config.toml
hop_length = 320
encoder_patch_size = [32, 4]
decoder_activation = "reglu"
decoder_connector = "linear"
eps = 1e-08
batch_size = 64
lr_schedule = "cosine"
final_lr_fraction = 0
Rows from block 5 of the audio encoder, named by matrix and row number. Each number is 500 + 25 x the weight over its row's rms, rounded and kept within 0 to 999. All counts start at 0. Numbers have three digits each. After the name is the row's rms in percent of the matrix's.
# fc2: MLP down (encoder.blocks.5.mlp.fc2.weight, 256x1536), inputs 1190-1308
fc2.0 097:495553516523471493507527506553505488531515486498482482510548497498496525483553488510458489506535506513499471486478537535513496523544530518524503501500534531513506494538484534513462484551478512531493514485555475539490501497520519536510508523515547540528506503511505451472514482474483505458545534492543490495507500516494480530529478554561509497488514490495542
fc2.1 097:532482512500472543490476435511504523502522477480494453508480468493501491493477515493506542462484528450492486517502523524477506524494522494531512510485502488493474492507500484516443502463452470497497509506481496529501516486521543500546495492533499519574500442434490494505483490446495502531464493489462531505526511494471503482481508503547519473513465497507529
fc2.2 108:502545526495502530528482518469446491540520496498474506491456595497492511506484494486465512465524503490477546502490517525507531532526481494499505501536496545504512488513513508503470487509476551527474536522517500537489490478507525487513487510479563519517571535489487475467510479480497530485500487504489494582528494560545469496563529534549520552549519490468491
fc2.3 108:531472491531487525480541477544527486487518510517496499500492523497515498527530520506519494466473456491495482513542512501480503494499474463478515517486471430533531501439501454491442524516498472533530490513513486504527486540491533514497508528551487517522504469465495533465476551437534513503460490471520510435476530467449504527517467483505547472524503513547524
fc2.4 088:514471479478518520473489497468495514492442495492482445503499480539495481530527511540510519526522473510547512520490514520489476532497514460479521503498477483514551518535533509506518485504501501534504431514547516521508466481468515523501506501477547476482460508512507520486520523469472548511521505500504502515515524505458533478533547463495457527463511513504515
fc2.5 107:502494509528466527504530509536501495499549483502460504499471526530465499477517569461506513492570523499501532491453498480482552517528492466539477488537481501500487473461464502483504482488485554518496514505514480563499531485522476541489486529478573475543543515489495467499487449466533484527526517501501501500510498521501476493504449530527549518522504503476524
fc2.6 097:504523520513526490494488497480501492544506517507541472489500502460499543493499474504488488507486544488515486506516493552526502517475537528518479499534520494501452493493504525500531474530479525492502512508505534479489506531500504497507492498517469479482482458464528528492465511550455527492496507534510543481496513535444554450498496521474546450523523496537456
fc2.7 102:513501437490489511492483497489487525493521526469512448488455540524488481459527493500528523528504499501492524529442470496483493516484456468479436512505530501502475515522478501525529456533490455478516532481508472447477517502475515474535477507505519512494545401508498530472480499513496483521553540492511458491521469497508485513514491458510540513493505482504496
fc2.8 096:520491468521501543497511474460550482486505503532518506530480491557500479489493516510540508534474495496528514479493479505461467503527483529530551481474497485507518515547502516532493522512484476526499478489505521531488501514478526505460522504539477531497494522494513545556543519477504493535494529518467508485481516481508521512506476536504466500504493522506545
fc2.9 099:503538498469500506510530508469469475510532498487479496508511482497486502472508469482485463494417521489501464472470478487516499465498473504509508494530508523474476491490491548523529493519528532531511527485522490477471505496516484481484485504518471496481539522513503479508505459535527492502516519509482498482466485511542468536514536507534496482496505500469500
fc2.10 126:503503490512533471473487468441523505482489530515517558497517498503526539556467494514510520486434504488478483531544486520489482510502527481443572518463508474552543553463550461511440540459518506510511500513490548486560481478486537487523486512502503513491488493465502522520491520513491542531504506525485529491466502509484497480510505500520526465491484494510529
fc2.11 105:495529526508537488521522497481511471525509467534491533500502504501483524527551533491493509497502496476507449480538535519460473474535483505500488530505528564489484521499534515480489536509483522507493555531544519495525508487516506538478481514501489514513490550479529576534464525525527542485523517504471496479473521533495516534518444524540498473496496489496498
fc2.12 088:485498499499495514510459497546460506472506506523482473517456562530477472505539517463501517504526481510481490531524536484496512517521506523497512469511500465460494497495517470485474494496490491496505454514478478482495473497525483476543479490514514547555511434532526521539499482474532511465514514479495465493540479462548466482506553481507513499541521510505472
fc2.13 091:498472526495477493477491465508525501458468503494548471483494518479496507517500520467504482501491517503494532493518494457478513493476521476488498519501497486490505503507492460497514519483524480482515480504491484464487553480502505556501492476533492501475456482493510473484515521501457520515490503484518479518498489466483504488460452475447508495440521494487491
fc2.14 099:482545511490525501539462500494478488471488495547519479521502490465488484477516470500487540545485480511483420506474493480486473471502499474504451499518522477479465501501494535484507502537503446532517507486497518508495478502491504465462529490518489475539494443493481531526516475521522499494501490521493485460507476482468483479509511499532496476546505514515487
fc2.15 098:502521463513459498527476533519429477505533505518473498496520496503487453477493474489505430478500463513527518504473522523528508487487493505499483449499517482469465488527459500502476471507531505479535500478539480480465490500465541499489524498500521523503529492509485468519521477479472454525552527483512497547546499526449476474502515492454526517476522502494462
fc2.16 098:500501523528506484489509504527524475484457489495507476486490477502485491495558526504509495534480512479508496477518508505490511460545487533482481515450547504503495506492475505467515463508470531493501469460528465510496517557509495531496558508513533467556469492473511496523463473440497502492487511500487518506520527523559469511473501522504519537468494531481526
fc2.17 108:514500496523512538510488519536511470540506499482443503497514533493473486491505519502506489506524476493484555487476495513499548551495498459525497497490536518495532507499488518476438526491528471525481491483492508517483517484528492499469488501436535523503530493505447486486528514466481475500526500494501518546531531491467513492504541519516483513518525499483492
fc2.18 094:468510491491506514545504481496509517558566504485476523513491508472472493491499510526494509511513516527506497488503477432507534476490470486532450496488501505476444518504514531450543483555494465497467485501483471465458468506493489488458496502491470477512518491490491510457471456475497492511462531474505537464476470488466530468507536521552493459512544506517489
fc2.19 119:493502470522518450524494518513529524467478536501526533477475488513516542554471450507519528522520510532516540519505483515507512576486536502502496525484509485529534495482532500508489526490511502462513505523482533468531480465523491487522474430473500515493466469546471522479513508520539500496469436525520477509537540502503516514496535482491494505546534482488474
fc2.20 106:496503468540528475479518478522528498494479510535486530471527482445507498527487496533469496537471487492471457518499486514481462510479496451480472536511535493474493516505523522485530522485495479472494508516497497452506535501527470524519470479462473526470453468472499582503462543506538500487526507486486514519514474504502502475463511482485518465488446474498474
fc2.21 106:510493484474469464459524506511537450530497487481510514482501455457489483471522496442443481431474532480509473487502481464493462480495505543530496498530520503517466461483491515491501488514480570489519526511505489507495483490523468489497498520492515534477505446498522461500471466519532477483490523511507520463462473496484424467483455524517580479474492471485517
fc2.22 094:497508554509456470515494528491530489528485477504461504522492455493465496493521500501495495463505511514499495480496490496515456486515505476471492488515489473499505470495496537531488512511502491492505537479498525499471504467468508481560500514467497495469489544549532489486518483513502476487537486478498471475474526480538502552512488524493543487462499508478520
fc2.23 097:526543501496511492525463526525480465511467504452468452478487483526472488483499521502525534540554518507514514472468458520489439520524477493528477467526537479449477539557492501541508471463466506480492492481520498509459516487484535496520524456461540489533485514514515514519542466486501522465560496515469490537505508496497499500507488474521481542503468494490458
fc2.24 105:489490541505510499508476492522481499535462472529457501523510522511513512480521493505450475481508477475492483540548503493509558462492514521491466496528532547471513506550472489468527461502490496489486498515507489507470550508514495481559514528513514492501520523465523528468477457475507498513523537478482507487524488481519498573532525519575543522514483494499494
fc2.25 089:516468505506515461445532503488508488475462494521495473536545438478496458476494498513527476549471515498485508510462488493469491518485509527467487535476480470535499518510492528495528491509537536477520496495494503485490508530509513517584507535510503443504417448503527483504511500492521510517521447528508470512496550518488511495452558464435457495427475516509460
fc2.26 103:480490536483460452505470496477492475529456513497466454455539490519459502453496486467509518502509484488467514463466487477448492498485494479526523536493477486489468496563472525494492464484501466449477469483494481492484541443522477491478490515441521499449449474480487501515501479489480491480539500499453489462508505446469498462471499503549477485485493468452455
fc2.27 106:504511508504491493511484464485452530522508533490521433482507519480519514474494490522490511510485506520486504529472511546508491539489482470534452507505536519464481498505513490492527516497503452491484504507484520504503535485473545465539470482509506473492494450509490489469476495551498513483488537492528493500532502502473510521488555474498504481541500481479444
fc2.28 111:495490497506516502499441498464524522455457498522490533471505527519503542537503471502536533535486536492468501541510484496500481521513537461491444523503476497532517519441547492486474542457483483476473519539495550493532477473496500489554458517487494489500481502498487530491498532503512522489491454520480460531503569496495517524511556486470490536532440472493474
fc2.29 085:501475474464491504519476511488461492532498531504488523528494539488488510493487476508506519482476548493506518485487510487486519538496503513494451512518455533482467504455511493518543463515532539473505469470489511488482546508516491449446522496520514454477506512528504493513492495481477523530512509460478564563502484529489505504506544520529494510480506512503532
fc2.30 094:522502476519539490514511508473500497560500546532542522514464523516511537521523482504492476553458494531497486495514508470484506458522516492484526513514508484516474520496523503496459517532519486565515442502541538494493491528507504529450515511514483553527512490513447545520525482459499493508498470482504526471468436477518497462538483526525508466477524514505509
fc2.31 099:465511514483501495477504497494504518509484463475459515446567513514469501484514527452513476488497479503501532499529542539486487521498501500545469501531516518488511510443510524491478478511499533491479551507489522510477504472537486502484490526461501493509484487531508506478531467489533504450486477489478462529531522541526494528514502536478504493528474486483464
fc2.32 100:547489483486494495473420519496518479491512520476500510542531466476503477490479484540477457482474492544524482493509488487537500471486535571465476464455494499506454543503485496506521495525519532487536475521529479519495433508510512498498530516550503498506502477540503487519474469470500500469494502510521458479493491518473494461452471488484514480475514518515529
fc2.33 088:522505452545545501486490507533521552529490505499488487442567478527526486497477532523490498517464508499509512531546520519514478519518509492471495500470489478505531510521521507489467526500491506517487473500495497530505489517511523535541493527485491520536503495556484520523496483515522517505526492479565570453414485499492546426503523527471517473475498523500481
fc2.34 097:516470491535515481442460502445547467485461487528496475496467447526531497489486483549502483508501459514498504518507499453500493470468490485459530458467477528492512472533505469486491506499503487506527418506496498497492519514502495506470503460515490463493480502504508485534519501479475513509455505473478495462424456423479531439516452482471483494439514517509508
fc2.35 092:490483474490468528530463494509451495538542521482490510526459522487536489510484541460493541497469475513505472515525493474525474499507496467490477503525499514484490523491513525521459494522481532466533502508493512501471537503456474481516521482512503484483566547509510474529489518474530500504537484502521533514491440481482498522520497556543526513530555490495560
fc2.36 097:525492482507561494552480511534530499507507528473532529505443522466511498541513525534520484485443469508556433487520512514541465486475505507486507513463522497481471501470518474547509513517509447511525541502501530490523489554467542525485511472492494458526517504517524559529523527521474528524469490492513463507520470504530546521499486483497509487509501524542502
fc2.37 100:505490549439468526510467497484505458468510457470481469520558523548471500461469492508487470470527463504517503462492497466474524459510481468525463503461502502466486470494468494473468458488541490521490493463506467502458477529485527491533531466505521498537504550461517486497509471451505518520479522500464495503493513484470476455498487492501504508537485501472490
fc2.38 088:481515486496474490513525526474506493529533495515481504476515507557490492449487507495491504531483535498502484479517505501538521452542494484477455524544476519490490512514487488474504479514497565458500521509518486485498470494507501470503477484479519468469537539540500503505499456548524513483524517492512498488500460533517489487525455509511548524505531498502475
fc2.39 108:498529461502491500557519519492537482532562521482510489511474487481496485491515479490494471447483498528524508500538518551524512513506492500504470480479480489502467494521506520546500475517490499523519520478523487515470500501466516462530520527513510491520555499524521499506493483509510459528544543512515491512552490502510457507508482561526530513502529503519525
fc2.40 103:493510500458482479489527515536499530519526538477532526481501524498513502497505539489489494500505491537510479489507496470531488549501494531513520539489505540528531538524508545518499520505511523491513482533503497479534533513508482524511527502509520487524485504529512497533472493507518539471509544493566502529478489481515491485525514525480471490524549499471474
fc2.41 103:484488505517516501479492488516485484448503469502473513492510502500444510518474535475498490475473505468501518468506489493480514523497512502499494522514535475492496489433520463500476497488499500480478532520500490494505519494511501517484468489490477509490489420486526562513492489494510515494462500517473533472507528536536483522505510480482510496483458481475501
fc2.42 111:512476453533497490466555507498482446437505519489533451537506492496509477508480519501516561518507477493528450497489463543516510509507512519485495506482533488498508504525503484516502521498507496529508491500537533496500473528467520537450540429509471518533474428478543503550501515492530499536485509541478527502495470489495524500479484476428466478547508530534464
fc2.43 109:495553470478452510539526508512465454463532469453498453548477507485467477472525520507497504487522484492544455473476475510498543438530472513516482474501501524482478481472479541518466477528519484538521517477516444525461473531469543524455541551501492468509517501501503474509516465516517470515463476464484477442503478505466520520501453518465462476524517547513520
fc2.44 099:474533518497523544484535465543514501491507510531465541514486531531514524512507514501499528524515490490467552548503498498485572537498496430507480522527473545495511523501523505472552514474534476496445528509464507487507488455517515489544448521473504552479509445510465539477509514526522517535492534467462537529512526512525517526512506514519480488548500480513503
fc2.45 092:506506510513506490529510504515570497498535473518478530496495462491502501509528529491499504444497545490494490504528543478508490491504548524505507522518489512500502520517533522483506514548514535479488535481546491508516483488491524482453481521486509526476515486518515510502479500504503475531495519497514518495473477495513458503510529480537503482505516478500492
fc2.46 101:528531473484504491561523514469435497489458478467537462447519576479524518536539496519488499459534502508510515497516502536547454531508507496479515525520508505538471515524506523502492533520523556494515497494520518494521487502471486504469507489529558472484519497532503511513529487507484532488526527479537455578538495513485513486508509502505520543520482499512472
fc2.47 094:522543511540518498524541502473539516517532510507511509523490511473474492511539511479514497468482504508504498498440508537482483551497480508472422486506487524480463512548528471518508542531509490532497480503499514509485496484471488506454500521530490500537583475510474542520500530540418487553458529445487459514522462487474504534547516512531533495513464498520538
fc2.48 094:497513482477539510482513476541505469471494511505507472471468537533518506494507547505526528499560472471522480471508470526486496507502479477545504526538512515467483545491517509527505488472481464503491541528476519533501496513521526525533520509460465498536486466473506513518495511497559528468509521489494514484508471484535500551510536495444468536559514504512467
fc2.49 096:513492474511452460491529502479468486499511521468522502490463523468521474488490511495513561504487533513489516516482510513516495501514470486517493494488484508507493448472513487508530495508477507480509526514507521502501539513440490515519464520513485478458526505510491499500458496549525498490528499504516548487496531535496531502515438524539520474509524496534453
fc2.50 106:545497496544523469493502513556488485523488520488506474515463482500513532496506535498539506514534497490545489491466482528504499480526506541504544477477541476515496476492498513507486504488491470513542456502511526541506497502466531531450525518475519456522488495495519475520533495476488503554533503505473505461481544523498511492513477539481522531497480543539531
fc2.51 111:533522484523485559539523515538491473492523517497505508512470524496468502516495543504523480465576507512541537487438493512502531509483488495499506473502491526486495500497495491544479519507533511503503487484480496490467468529501532545519532517462511485534507516516486491502551498502454485510481463502459519487508514487435515504480483479465450503528507546535512
fc2.52 111:525530478475517517516494525502530550499502503432519473494506477480529481479521483534502437499518501531530530513516502480532480555486495482486508510475503525534492524437511483546502500501488544474542513516526483487536496495450477500454513484546520472522503496549516529487509515541452480551451481563548470522477492480481499523495566482508518527502493507513514
fc2.53 094:515496493488469522520472549470517525524446492487505521490511509500477530469486412497453486500483566506481495511498519507542507555470523520480485519474473433509482466495496504479575463506497518475481479486570499486490534494533492447544491488517536511524490498521498488471479467528484475512476518515498520494503516499468467444501493482432493496476517483469519
fc2.54 091:478474501507535448454528488447492533507497482493486484548491486460488517469491518515482514538501467473514546487528519478492505515484496501476458492515502494478528499511494487492490448522462515515461515505468496478481492478541488497491477500481458454508474478475525535478488482465528529480478492534490489479430550504518524507490505465451492468508531510500503
fc2.55 102:499527486495461522536474481490494473496518499463523520508506510500458496495475517472511524497451495529514481471462508515520473496480511532535468455551531553484463487494479493522509486529520484507499525473494487478473494481443504490492490483498523495516558523496500483538482533494466481536490507535511513475493484541508484489495464532497494497483520504529533
fc2.56 109:481475571535490510491456485453499486480509492515513523505530492509480536523472477475481501464493505508451496485502491502487496523462484503515516512515486528506535535512513488509490510474493537423489521505489502485505523467511505442514469484503516507491474490478479496481503483524501513476489498505483513506525518499523459506441506480503480483469485480471490
fc2.57 107:485469514516484478486533479541473499498537498509489483504477492506505501506465522507511484522515469498506497510510494498490544467475530520490511480503494458518527486455506473470482475521461499493494441503481527500509480545505501531488514498479475474560506479500492512488524527489486508503461469516466531490476520469522544460502504482494472486529517544527513
fc2.58 091:496503525505454537489517474484485489511486461489513470509509514548483488479502518458505535473483504483506517478488478489508499489512474513521561487517506535504474515487467492493485489472531451518470585485473481552504527499437547507561477498498519505480507511484487497511495471487534471535521529520503444491472511504492436549517494532466496517539462486474500
fc2.59 114:538492472503495483489487498520532512510483504479498485512467491481482453485540533499532507484507502481539503478494500527500480526528490548461522459510543439521530509507482542504462508523496491531529469488533484478476473519499508540491525545493509496513483459477521499532511533488476484513545489560501477460432516494526532502509513518481504482483497533528540
fc2.60 099:482477527480496488481519494505526514486530498491521496535505504499512487496511481520463502485484486519496480522545475485505480480488531495500475509553513514506519457517498518439490501510506513513518517541501501494526479502511437496589478499508462506476497492527488487477469491490496513494530544494552523475471481500530489530463471525505574448483562479521526
fc2.61 102:527517508489504489502528511506494473480516520501565465503484492486517525536503517531484489519539514511517527523491490521492525531490526543505511517516497510558466462496523501516504497513521520497514504473532512503544511544483519502498534499516498493510488505502520502529496486555507548516509536524515456510545492526515507505513540500479504518534537516505503
fc2.62 092:495495460478490476495501453475528504471469486466545473494490535518510499504549470508492510518534552496519461540511515515555460503479516534536491512509505473504509506523502480507505511504472522494501524532506468469516509509470526493509491539560501489494506536496513505491457529508523509493555550524499480495482520507511524501485490474509550516482494468492453
fc2.63 097:482518496492503514505574478492515502563554475488494525478480526516517514510522556492491489495501516492516460517505531484490514510504474506470465514482498529496500475484497551495500513544477508510488528549470482525486468507536480521503522523510515527527524486493525518507477491491482533498506524468499545493503445529530483503520478569527529460514523504490533
fc2.64 116:455517531493490515554505513478491483528508505493453566510531522490498515515476487501464477497511501538477507526508501491526523536508470480507504536511455504480515542484523497494496543537519505511489496492466496472504494471497496475423492530463505559520518523540442457474501472482495488481460525461522529522500466482515463515491553526491478505493551488499489
fc2.65 099:494532524497505466506512496533512519526487485489523498513488498467522488505522525522519533514523474519521449497484460466505504522497519505514495459536514489506539475578500494485498511487491496470495573477454489506492533529520526548454504472478507480500527561508509498522526512508515511502534490488512474460512516487482495533508524522512531506517432497513509
fc2.66 111:494477518475486513470464456455557552568471461474512531512534454521489513490451517489502549445449530493493521513519521479502480497492548481478536523551474516510529485532492455475527508448508497467481523518483508486516566473514483464488480517508490509468496495459496488532481510512525513504520520525495499487491499537495456507507489551529542469440459479466544
fc2.67 087:478520516474478510527475479539484487548499478468505497509448489547514500490557510494501507483555489481515504543482476510554520469487529475511486495536463524512518480482511477469548514482496515501488488505518492542510544506544506515544523491484495488538503509518529473506525495485522489506470510484485509522540488496513511493523478509531504523520486478485508
fc2.68 099:500525468528527511543515525480524507525491510508521510459512535501524505522500495520482533536473493516522496512488526499544486517506533490518483514485513498541488491428520487504512535495476516514515553549528529462510479463496506502494462519480515511481528511505482536483480507526454534477465514512525521486529478521461473544507476511483511486502526477494518
fc2.69 087:478532533485502520478525497521457488521496488496477501528556528513501499473490541505498500480483466484488484498504499497506500481477483562473527480492471474500496486542480474495499468467487544508500543466523506517447501532529520511451514488515493501516449480487519488491496484466500456502538540526512497504515510508497511504510502479494501483506401509499498
fc2.70 103:489477492537493461485513434498520553507498473493503496485501515483512502496497508484520496494435535518484548500506521530481490536528480512524511499522472511498532503523492504518563493511503506468472503493470512460477504469514477526491471503480490528436473487482471515475472494503548543479508528511499480496464576483498504509488523488507487400502485493486471
fc2.71 108:493493515527515452452496462480536509549482476534508495463523491442520478496494484479487476546488527483500482526520510537491442504512532546507481498500488479542514469506492488482526495483446475484476486532494506497521523493481462519449494552543462506457456518499460514514463496494506489466485475492516467500469543552505505512469508497490520449439481481498492
fc2.72 097:500497546512518501502466505546500482486457485545492499504538484527492511495498480493470504495513550519448536510544479497501483518484534509515484517516475533519519499521516518471539509499497534446487465516530496518533483476549471514505472471516504537544499443517474457499466469511531508501532499497517517551505525540514460488495531496539532539488528486475484
fc2.73 098:508456474514495494478514517519512502493499525479499468510511471495503460484507461521518483439528498518504486501495503451535468513483467482479537486491465498454487531515480479519465495508486459503530540483497513531480478533501530466499559478534506476542534476525458439453510489462522482491483501451508492514481482469505524517478487486464407519476488519514514
fc2.74 112:461516494503491548538508529500502511523486473528480504516499575504528495477490457489473510485550526485455530516485555497495543525495518477545537521530499548520527489504502524453497506471503557503456528518502504529527539465499481488494480495433516510521513548501470514488487501501526500456497547500501526475562544536520473513495477554512508536544513477464472
fc2.75 112:538543481511524546552510523518482516488482545493518485508497477550542491488507515539525509515509481499541510530485491508516505468519495455483493481478520513487512452475514476515478489516508495500545498482546497542458461541508504510473546503505484500536486507505506519475528504527472497509467443492515456534512492462437542460504517511478483520528509548533507
fc2.76 101:523467480484508491531502509512495476485519536484509491530475466495498479516468509469536472514415517493500448474534494499435451488472463481509529503474506479503471504451513480522486515494516482466515505498461518488539481504505486509469492462508495509469499464533487484507526496483501507507451474539508477485422447473456474480480502468451494458482446516515516
fc2.77 101:521565472514540545564535513507484515485520502503468493511500492522509524520529536512520476481516471508540490484496464502516521501529474420499469514498531502490513469461519520515468508499518463535495474500476492524510455493482476511504517515473482531544547492518475525482521510482537549516454467470499507515492508458507541509478521560548518485544492516502490
fc2.78 096:489478536482472473472493504506542542527480466510519531513536549450484521501512531507471477502500462545486492513513532505508475510526477498483540519561474487495485493534492456491495478505496518481505545517522477493464500466525496499473495529520480544481518509504491538490503485517507517481487508469525463466495481524531475552543458503505503457494502483490511
fc2.79 113:526533491481506550528488538502511497466522510503500466494500544507487491513476512477486530472523480530508540502482486501511521521490504489461516483473500505509504463547476507473517503542556521514503477508519510481504526518477544516499500478510533510532533497541493507516525513496494492501486549485545525500537526480468462461526505469500509510543522508497481
fc2.80 086:499436467511466459473481476483502536487520501493535515520507512493490485508429512505492507502485503523496513539507480506516527457476519517491521480507444515509494554433517500511536508486541545459516517517467557462488533536475523460529516438516478440496462498506524483512482512511511504495520512496519521484483471446503493476506480483482500513484550494547492
fc2.81 093:467528506468521501542521501472528543504568467477490498502454541501548483500493497510472572504465483531522512493481484458529470499478480459507492493529505510507508463481501497467510484506469481530482536488475514520498498515502522514481502516498466491487536495496474516446444497467538511500482538479514487458482496478514485511530447482488472475536528501511492
fc2.82 095:486501537473505496499531476451507518491487492504485517499527465507509512512447493508513506510444475500486501484512486466505479510461513472492495508504445525482490461497495422437514504480508444498496515469466500464488477476521475514523490459503436497486483482516484492474523515498455495503480497500519497497455481473513518529516514474522470495495490483498485
fc2.83 119:513459434530483416465513501497525489493508537480517519498481482477495488508458524505540500535441548505508505508490468549513470531488484533456534494468511477526510515479500500530484524502510520481538472519543498426525494532527506508520519516522528513476454459526502489524477533480487525492494502548507497526477555469502515456494513423459444441458497517551509
fc2.84 085:484443478497539530555504477504499462541532515528513506514475560511514498520549487511488487544531484484492478497507505478484489471493532460500561499532507515539534548542523461489554517516476493513472446534471496541493490516489480507534506515476473423503512544472491468530465514481514529498531518501432500470499534498471513475510458504523475534534511509528513
fc2.85 107:505543468456466513535498517526477478523500483467486493482471534500453477477518513482497527472511496498509514461469513484487507529540451486482479509553528479483476503503499527507477476522480523534493498460485491510491437500498521491449508549495503545530535509511513469497521486482499474449520501508491493507464470523531497499522489524479495521514484538505492
fc2.86 110:527515480468477511485475545490481463472495495484512465511517507520491504467546488470508506491522498522543533490476481504521518532543460499487459473480501493453484497504481521501507481522550529516520511503549465533472453501451519503519528521508527519532499500514541510502558477468476501490512490500525434523507499483479520517539537520485508572498515533517532
fc2.87 089:490511504525496521504533506521485511478503499516492488468531500470519542521532486517500508533540493463490448524491441552504490522507500502505510501493498492490518514522538572474539513462508523488502505505485534475504499510497454487534492488503495517485474490494490494520518496486503509508538527497524560520512483451548529512464476505532504521542518483503463
fc2.88 088:533514519509510524509473540485497526492472457521498499517509480533489478488497456529484505475462444509504491494506520501518509478507493542507527445507451511478492480548471549482454498515518488508522514455518502497490513511475500474510521496547531505491523492490485508511501527465521469519507517501471469554513518501492432472502509530505533546480490498482518
fc2.89 095:518471479549504563499523492543530496495477520516515504524498509521485509508461512436509507480593458493516528509511511525472530517490495517543495527497500499530467493492517527486477528490493517484502480514500530522520489520486503522447474460498520452518475460467498485499510525492529491490487461531514506485571484501511491482451493493456496543498491506508452
fc2.90 084:493515497547517541514536497561570489479474501513491499523498486480484455530492525483500476485510476507516496493530470462493504438501459494490530513498519504506486496488505479462483487508515455526525503520481484552482464491489511499523518515481462452523466519514485509482496492497491487490501455488512522487529528491505516511462480522521525543536482525546475
fc2.91 081:493497513488507470489523455513530478553515497505503488518521510500478531495489471490489474511538505498533499480471517492495530516507510522541471506481465515498500506510492533496493510501481482512485544471484499523493598488522478514482509532518437498466473554530465476454512482481441472520474521504509531453467491508475454526528513506515529514464510481512497
fc2.92 093:489497491498498467495446505495474514486494508508546510447526523471495494535474462489486498517463486520500514519479523526524506486459522556466528508515507513517471471482498524505486502489515523445517526520486511433517527502499498475478497505532510539528495438470502514503504511505512543485509468531515452545566514539517503509481550486529454491509485494480462
fc2.93 109:456540536498503518528535492481485542562493499483474546504506511503490541488535524483473495492498505485511529483502535488494514536512519496501482536503491512473502532539509517491493499533509479520490493499485483534501492490553519498486492502468497512511527496513518526491458488473502494495555504477481492500504523531555497511549499541570542498528497496467523
fc2.94 093:510497501482529471481509509505532479490472520547523475487481512532478484480467513516540530503524559482507554485525503526493518559507494513521501498466500478516506516478489500533475493503459506485528535478531477485501517498516557535471499492509537458485478551501485567480493507490494507485486494522485455532547563541450530503507504466421504484510523494511486
fc2.95 102:496467536526496500449521477513496466502463499459501476465512496478451471468455541490504546499527521498553520474494486527498499495511496554490485481523522456485472474521484528515488478472499506501472505489472487513481512510483485537522489500483446489471452487480503528539512510475508526481527522500507534492500525534530491513470485499471558511459516491513491
fc2.96 098:485509527547541497486477470517537491496495518506489484500542499517527554552509507478489434501479489482479472489541511522477492466472523495489469552454505488531526512470536477473491506499487474475469476517497493520542505498533534498505502512493483501521521546495494534494489500520535523537492491520487457470465454533533522524507501453482520480456503507495455
fc2.97 081:497494539491491483495500534495490506469488506542515511515540514485482507513517521491492489505489498511462484490497525482489505519522465512498528485509509514492483495577525532513542522506557513486518491464490494448481495500493508494570489487516536517455478488536483543490503498484469487471523528486543513558541482462471472535468513507490528474514519512499497
fc2.98 091:531507498495488519507475527515508503499474499507505493488472507455500472472529500488499502557504556502491492510471489485507520469518453457470503465491547462466493514502478524541523478500476568489507485470550493486480471512462522480448498523456526503520477500515486509467529493512483508486474504519504494481518468518490501474508460492489516507507454501508498
fc2.99 096:469520524493497546543540529544486522498514499499492487525531495478525515487495516469480513520529486495499462511509530498543501518498496528489500482494521528489508505541503513478514511476530511503494506478503502500460507487518472494524508447480535504528544523492506466513493481439474464489529534439507502501555454469499444516494526511540508522527480512467492
fc2.100 104:515497480490539489500501532475481514496492533517536483516485512486535509508500500537524513514507536526519490524507496458526481468508488515496520439496515479489508500514517483537518507508502522525543503444526537495526452535485515466462543525537522488497542538529497530476531520494514491498492512503547480510490498469476512516534524487467463511483502536552516
fc2.101 098:513494515515514483499476476523507511494486491486503515495491461510458516501472521486542527481511534497517505474499516515496502512523501532498486506474540503534521527490508481513440505513472510481490468490486509478514514514493495503527483473474463528487488471487507466490488548502508482485523483502492502459389507472489537449509463505530517442481496490532485
fc2.102 096:505490462494479484477504512477535495490487499505541500493514473519489484481532509497527503504503481520500480482527507506550504531525515514440503450435510476494525518465486514504520500496528483474534508458513516483493491495458490483492484496511542521500454507502511525527523520500439513539527506483533529513520513490471522454514543474546500506463502517535478
fc2.103 108:461499559478498557549495500479502522508541493486494515522528514515450516484498508473460510511507492498459534463527463430492526502497490486555508529593465554474490481494492485491540473458510488518482534479479501516490533477513486490497459490496528494505523520488511508503504460490526533468489528489470513509506460498533496522512504537515516516529537473460505
fc2.104 090:493446496497486508480475485514500474526532488463498528560517495521460520488474566491484514488491478502522474467500481491502476493463484462489513468510464542469476517527484459484504496531568495493483513483506515506465531514495483499509537468505494496522533497481499431526525478477481480506475510477500559504449442487491485484499470466522460481460538528518536
fc2.105 105:458510558488504526534465521470467503506489461493489559462496525513506536494508450506454483450484506496482500480508491462509464505505495518544469526527523500473488514534501566497486499519492491489472507502483517515500497486514527464487504511527526475495531576522497520485491453501541498440545512459510522506471456515533510482514509535561505514483484492480494
fc2.106 114:459511558508504503489511487527499503503447508490473489462520506485460476478476496511493490506478507462489499479473535476471518539466513460520525519506526508463515507504500494496458505473498517492477542456512500467476545451516506493493457469460495520495472466483511526485506499472486481482491545521482511529558515497477495529504512512533486503513436471485490
fc2.107 115:454466506493491515498467497522510472542484476489487517525524552486506496506496442491465475445466531510458489516550536458487493526450511454537532504523440533483504531498502433470533498482514527487459514502467503497505521477496495472540483472471513502470535522502470471461481482525508549498469543506488546494507484496487479497509493475528500482520504472479497
fc2.108 100:507488507483490515518509475532511508512467481484476482520494533534490497475554535498527488485562519479518505498493497474505495545531487490491482487523548520495525534532487521513502514489496531493492503495528495516523473516529541506472505516520589536481494488517503517513501474465537495487517541477469483519463535508540510494529519516523506487506462496472505
fc2.109 097:508485517510491479491504514484538536461478481533498527485521494518517505488501478528520507494552496478514458508539470509489518493511499448453487538443474521514497509493534484512457508498494508440509507517523487527510480499522525481511499479498459537532476536489479525480480496516484499496464497457482502507501514482485528506484464433496490514488563488512495
fc2.110 113:480489519486506434501499523468515535500491521545514553482513506472521526546503450540500519532432567533492516526511493536498487510508538488489489528521507450558520471510537524506492527484491553493492484523492533455538512482506481475466487493492465459448477482499501528489500511536522524476483469564494452496473514501522520549504462500508463483487488493521493
fc2.111 099:527531451506502508501472505524499486486499500528507518502448505503522497545505544490517479549499452493534475500528478528488459520524499508432543505452528464511512521460516516526434517509497462522506491514502542521488460551465516545473535451503495472504503448481549498531509529487533506523515504515522501524526516467479472522501528501466517497519458533521488